Weights of a small image flow-matching model: trained on rendered scenes of coloured solids on a plain floor.
Rows from block 5, named by matrix and row number. Rows with one number belong to one attention dimension. Each number is 128 + 32 x the weight over its row's rms, rounded and kept within 0 to 255. All counts start at 0. Numbers have three digits each. After the name is the row's rms in percent of the matrix's.
# q: attention query (model.blocks.5.attn.q.weight, 240x256), inputs 52-103
# k: attention key (model.blocks.5.attn.k.weight, 240x256), inputs 52-103
q.159 111:175183174182137041114197112133137083102102096133144139122107147189139116120156114125124169146168158181115051196154112109093112107145141097086184070176123104
k.159 104:103148150157146138120140148109139035084054189176141123163136094042116122109119115165168093132100153178065069109100104137114149145089129111108152058123164087
q.160 101:090179141100158119158094118179100068094086104116137118175172171097124094145118120150096135183138107042136135124080130122148138132153087122135151193170171063
k.160 096:167092181154134127130162093124144126150102102143136104137123215057172119070102138114146067165166151129134077121075126126087146132116092135140099110147185124
q.161 113:097151139232138115095151133136151060120106113105061139140095187159088128184099080085154168128153099208174152113159120068080186111147158163065171171147139125
k.161 108:116110073168148153059151138111174095151138132121141128151174128119104126130069084163116086104121092122148143148096121165108152084137147123122131121121070097
q.162 102:090172138112109204091159078127163117154098131117103119193111151170131123142074105134120180143229170145163113079115115056091108094083107150103129159184142134
k.162 095:078191028163190130125128131066139108140114100102167142159127125167141157136059136109155107125135089138170184163121113103061111118087126120126113133139078163
q.163 103:090142137105110110167125154182092145086148111121104101137096148109138158100177133184189107144081191129153137102070120118135125150161154081188162088094091135
k.163 100:131115171115072103141184139210097165060142135172158157121089122143120136135136143191107088145160133091132138123113091149067121141156154067147160108090045148
q.164 099:107136163139070112102071154146130092129182094126147149077186142098174108186134084129082109135103091136181191082111124153138113160142123151072140144104148177
k.164 102:096107145009091119137133137122123097185151141136161126139168109107169091095123117152072104173124123155180196165111134170190132121141130093092143165144149116
q.165 120:107169127128142145087119143116124114167102119107064075121085141185121121119175103127161153145093111164153155057171137041109121158094163093113179092076161136
k.165 113:086100180147151118157091165107129116085134106133150121142111108120126146111148089110120142091090115145169178151107127118105145100113141087120131086093055201
q.166 117:153103113108156092098180109116079083131101163157130106137089104163137094094114107098099154121126136158082074114155090082165118139194155105087149130170112145
k.166 117:085122069139109113089093052148119049142117139122116100103101066096092054115110133128108140101132169078117093109134126112152077149146104055135118110105138122
q.167 112:125097176160129147115119192109111188164170180051155186120172124128122152129120202132071146163139122112094177121127200130158166147093089089101087094057134204
k.167 101:089145170142095132151131200096106142124149174099156103123158104147106152096108129128098162152182092119134209145169146043119177086118117158099113183091113145
q.168 113:100098165149065137106144154158119140089147131159121140130078155167152188146096129153150089156147126097127126122124102154131125119149159143178129099065097123
k.168 108:062154214091126075166056146143099158119125082141150076140127136141061115154129127105095135206181112096155120134124176212123163200153172088163114148115168128
q.169 097:138153158154145131089124122134141111155115095152080131115109183109127128151103167153128117123153152103088094092152126076155127121159117097074116119138143083
k.169 095:128118170170136155139132071142191146108176126156071143100110131097099171082132180147113148131159138089133121129099081102137101133139127138095104160150101093
q.170 102:109155070063143120126155186132108067133124148119103156120135127086143122197116084126129095129133165125168093079161171138134186118097074136108138089114142132
k.170 103:145147165097124118158145100107112097114114087145084190153149127156179128134130113099139096160119169173112106118138155132158107144127086055125142125142164174
q.171 114:134129118195111086043190105158143099097128139133194117093133156136101091131129094116157109110132097127080087111204175101124166110152142133084177142176133100
k.171 110:079092104117115136079091104116151102146116178149203142157153092120064108083105128149093100091096119092068107142086192126137087095093115144118116096092102088
q.172 100:160104137168123152097089151133114179126135140151148114042148136109100152198135096114125144116142147194124152123105195209170129100182122160181122140087120164
k.172 099:138143093115107106159121116127101131147120133154143147044141112106089139168189110135060171150114129166141122102139183145166128153133109106124134129117148131
q.173 108:177108110131155106184136139138064121143210124083086189168075169156133166147140160153151077126111124131151146165176152174102151151128091140077057207117146187
k.173 101:125208175127134151169117090171106150139164111155099214148123150127144100123147157103176135116135138165136141145206110110140152157150068156081087227152117198
q.174 098:082121123150142121151097155111154116131108104097130214178123132065116126137159166138149152166137087152182158111093179108125154150110092116088059147099166220
k.174 097:140150159113204102191152116100102158120111083156135097167153086131106142111143160160129142152158085094146135139093119118157129136115137119107107144149126170
q.175 111:055116126160170172073178183180136141139146071131089102132159126111073102161121173119169104108119143078127149139155118106129117087173139139177143070177122137
k.175 111:130089089086109127135131177183130109149163095136186129153199116143115140118110127086148140140104086140138153170094145100112109144128163139164139182166119142
q.176 114:113164133088096150113129086135170107135118084079094098115081163152148144128229115158190147119105150128180098039137119052104159138138122193137195183149113077
k.176 104:068143113113122113108085062115122125136110029157089117109117122115146114107146125134086137123039143116104102123085116203118138168094101067157154110158135089
q.177 103:107157160092114147103133098175156072188087098130116144155128096168184166171143098121140159109182104174132108153182146104112123092064100084054155131119132142
k.177 095:091110110179113104145121076133138139143126148128140156153141074155163113150082054106128122119175097131132195155174138110125098139069131212114173114147120144
q.178 107:179182152126115066111162120137144126163149132118166192106131109087134097103130140111105087125038109112136153133170099168130121165107101130064093168158113171
k.178 105:129134097115109091110137127116174108190098143142082120156108102113170126075106166078127094166021131128088125128112201134197129163096130136096112147089162154
q.179 108:157133137097187126129134110179044119077092109119124158101111160160141146124090132216118171092145144069118113108136079136168147154100110179092126132069093118
k.179 107:173135166124154120149148137198110127139134065136117127139126106152147042129148118152084147092107091102167130177153101095184109149126165143116172114119120144
q.180 108:163084064092162093197122156143130156124175140156129171169150149103162138096127156153171112164159124101111116226095090140143123150113126127126112143170125134
k.180 101:209155148128133122159158169180108159166211173113136087122141134188114148152190180179144129159208172099134076128130123161143132166157097177144112096158158116
q.181 100:171097172083126091150136067116127083065053129153099087120156181080128134086132098099177101179131101100090077061123135112137139207087179133107169152198103055
k.181 092:140091151134071152121132094156122093108092095145109097096115136131135109133107108094187091127097208129072110097091129199083153166122095107176180073104087086
q.182 107:121067145140149095199140129109137120114119152117134178138128107113191130134111098092131074214101119138136145177081174076077091139135125084120146060135125141
k.182 107:187131138141061157165189124124156147164160148116119114132159146069167111137138158153173094172089155154077153146082205085109146089121097152135138051108148137
q.183 104:133149175123147075127093139127101113186128152107153117177089130146101130102172049108114161078143150125106104157143111113124087106113106097078117172146127120
k.183 103:113085116062124107117093146151129131181125102143183107182110144102181137140119083149142184110158154094106140062080060147111034091076113130066153137134066158
q.184 104:127133129134158112129121150142155110105137161118187103113142126160113163151119103090155103144115130125103108133112143173143199133097081120114076070095121103
k.184 106:134158162157115134109101108134160127128093117102056082124094087148066111130175146142146111171160146142069111179117158094161190134125133109126107102055157088
q.185 105:173114096049090180086105135111155129167120140086107108155142137143084141170129139104117145068110144166170160109085105074101128074110115144145131141089145177
k.185 100:128150130151110195054130164102131087183098108132068125154072135102121148093118120059143096110141109153117146094113103130155084082141156074116112119089174142
q.186 118:142151186155164180154084130148117122141170121123111115115126092164128161176129140167123187117124147137170157065152154102102160141118107191139176131121107164
k.186 108:018145198187155116187096142105108098135098121071166144127117124163100073127108147113128132108114097061144153100113094092115080129109147159137137190106093120
q.187 107:117139179162129154127178100162076135111129099200113127052130132092090180078100144148088143140153129089117101158116062156148156169111161149194104112135063107
k.187 096:076129200145121154129130124175104205104075158146132131115112143165090142157124150188116099143169145124136074045079130193197148183092115152157158120122157109
q.188 096:071107096102115172160082202117154091155213166116128162125155087141134081178176138186141133103074162091163162091154163092138137086132092170145084147093169146
k.188 095:085123124123167175136127174121170121140191127104160094158138084129116098135175081143124164137146153128159140137110099108109139136119134069166143131105145135
q.189 124:176132133171123126142133129115101129080072074164144134104106126155120115101094063100098100117084161115136089138177151084124066130154127128130165108149126118
k.189 122:115139133126052131119087180130131062104091135098122139166133152138075086130120079187142041152141139117093132070154158110117126162094106147114139103107135091
q.190 093:175060149108173150141141166164112143136133093131162133156159120125150145165100072116150110139062142118142110160106121086191182157121164081169148067103123135
k.190 098:144115138164143129131218128157115105082167088133090123105118184142132060202144073107185087160133156135153133154161092102145174095149112165127100061098109116
q.191 112:086169106094093181094102137098156113221077082152099120127092169130105126134141181120145115123127132142128158119124136074094153098187134157140096094149116184
k.191 100:096163045088142094097114093117122076098061106154143122160093087143123127135164133101114163169096079131140147076105152113080135131139113070118114077197116143
q.192 112:146155042143071113109134148181126051121132176139093099070123087099086109172120143144153117090139136133117100108120200195126158100161096157140152116161135123
k.192 122:167155088154060121100148157158112034067126150140079138104131166104093140188142168131161113124162122157139123123120149182178179134133116139121196077146138115
q.193 115:084124170115079079146126119133136160045166203084152119118168086165104097130105129115161080152056158152133148091094107159144139140152114117124208127089181109
k.193 123:094103173091093101178092126121120166028176178075183150098136054156099119115130122113108118134034143109178161103074131130141132126125123120136164143101150136
q.194 111:140115179074095113205113140123138174152154126053138143125166130095144148104086067118154164113064122112150167116139121136144082074082141109137115159123099152
k.194 122:085105176136063117167131136134115148117186160053122165093151141082160113120063078124118144166064106116135152113149104129127055094079112125144129162076074172
q.195 107:150074097147146145101168053140150204064119161123115155123196154134082128136084141137144089150075156089114174119142111078123117114147147114105095146154069142
k.195 107:150081064113141170091148048147137164057122159118119170137188126123088157145096153169124062098074146107160185124120107055129068145139139159139101158154080145
q.196 100:139082239113105114149137090196130152100140113129129114096072101097117128104165089131124097157121179081119086145083125104140141153159078122050127119082166121
k.196 108:120064199082089112141113125150154146089108137113120132100084079123123135120132128170116095154122188120122109155138136118125140165131092151074122134106191123
q.197 112:104065003120158153089132183145176144152129143145068137140085142179134131099113100090143171152042128134120060145161142089104094132141139124134082116154132190
k.197 118:150050046153152165101133185134170181163133118145073167134120173140186127091132130101146178139074119109144101196174131104163089119133121127126144113137130185
q.198 103:102107109135187121167162151121124138162126144118098115161112156168131104082095115100128145108178138135139089162097116075139106102140115172128099113223142186
k.198 110:096126111125171147111207166104113107119152113139146097146093173165116122111063127083134117114144179131101052085129126082120117137145117155109118098155172160
q.199 100:130101074097122184092128195090138139169100183162137100135143067136118093073120128116131123119087113136107129167148098115080117157122138175065122119124094124
k.199 106:115139090156156154055140184132154137163119158150211089116144043149134101087166129091141147115116091085062109173099134169122089109081135155089117113072075175
q.200 104:146092173135138137105159150174150076092182166101165137128120131105089184140122095166155058154128116052129149159080135181135123137138121088123108103113105128
k.200 114:129105143122128166137135127185134122076164183093146153127083151097093189152150096177161059135106111063144170163089124137105129133155099124105138137145108110
q.201 108:152114102107068118162094162133095180114159191083175136145108174140147130151178119163191128141179133146098172175127153143125130163141168155143119097180177106
k.201 109:153122162118103140107131143147074148120132189087166153180107166100143160123183090170168141133196122124143124133131163149146144159139098088119169043141175121
q.202 101:130077121139063177137091143124178192121114194151131118144148166200125097129141191150173138133142082166103164164098150059147160166117164116128133092152127167
k.202 107:111113070108042173125100117136171200117152167150098160139125149170111132144127203142221167131101092163130176144104155025138143155099176099104084117158124174
q.203 101:120107188074144119128093132113103138037116124186133125117135154121103116105124119132161138096118111115125200147227160151078133121073129104073114123088093159
k.203 101:136079225053124127098099144114129114077102104159165119140152142123086101112127112099141123121129127161154175145205161137105141163088118097098136125084151147
q.204 100:103127139189064189149132102160140088081147079125115186082159137060157189150156070151131183142087102121152180131184113118131111130075133158108121136199172182
k.204 108:138137192156072174116127100143101072133144086122091161118196152066137163174126073171156157132119124115131144103188097104163116115075102132075114117177146169
q.205 098:133120116125074153116143097029113107126194134112121152158135077131155115117114136143121079093119116128134133162169149181123094110140110079127147140134119101
k.205 104:128102105102114150153113127052123094066149126144127171167134086145124133124151120140122084121102134109125181153168167155094111115105105095163122132093119104
q.206 098:188121141159106112114117194193136136090135128135111134122176113148146161101150164106144154076176154134103045177137122132125105154109117145095114140156110177
k.206 105:150078107117120135122089174184128180102106150146112132143139163125135134078146124097159137080151190107136059088139145115114134156132155108094097145102104183
q.207 098:088132069142143156113122163122143117115104152121140138159080120125113134118101104159120185141162120122130089130148107110157120154156140111129117105111150123
k.207 103:094169080087170155160102166175119069138078145148105138157097127149120080177084096162109171155122175141094144134098121149120152155173131106121136147117154115
q.208 106:138200112096134123158100171109144082090114138085153150148191193145162096136162122139111100162213145125106109153173183099128140145172120126158169180199156109
k.208 117:153187105094149086165106137101127118116103102127160119125175135141114151144115127123083098115222183118086055070152189124137098120178117142140151191205149108
q.209 106:194132155117156133136149135117143151169130134145125152090211115104087100128104215125157135114112099165135151114207114031165133117130151195183128170144104113
k.209 109:145115103108164106115138125111173146156124127138113117101162097069103125134081218110151109127070115128169154121195143078173167083142129167144138152109126124
q.210 102:120169149128136129065080145101179139115118089083131090079127123133174128154109125105110169083128178121098187144122128077072114119168155131124113133176091137
k.210 104:156101129174157108043098168079154167129142114090077143097152077133178145141114108094131141129180162129126175150101090076127101158184124113147108116185097157
q.211 098:152125220189104172139134127105167132090118122137120139118107132195082140172075027130148175118122110139121129092171083100148130129130166133120142102112148149
k.211 114:131155223154131158119086108095154111099151135151178136113102150200123111187102036141127149109135135130121134078202087048135138150165168149139163122094142097
q.212 112:097087091101123147074145105080183125218119079157110102130135163073151119180174103142131097204107121123098079112112121148111108088141100143080094111149140118
k.212 119:104065083068141139129123115045151148185126084154129125134154170078154122146160118156125107152118162098086087094090130155114150103117097137149101136150167118
q.213 112:112101097154108144151122135175113191109163204089137155147146178121108138136111113179138090185152121160132233187220144146166159133111103154125105181124079148
k.213 109:129105103078131131146097120163106195129145196109180126171135163130139134153129117194130083135165094147115190225201160147139139133106173133131133149134101109
q.214 100:135138122158097153110066144088154071124092146074127122140142131149120145129166056148179151122079061142100148157124149155107129105118135121149145112103164120
k.214 110:102088109133093134094082140053140045132107111128166107137143125143086155123154078138128118091087077136127124133117140157119101131114167134168102106080178111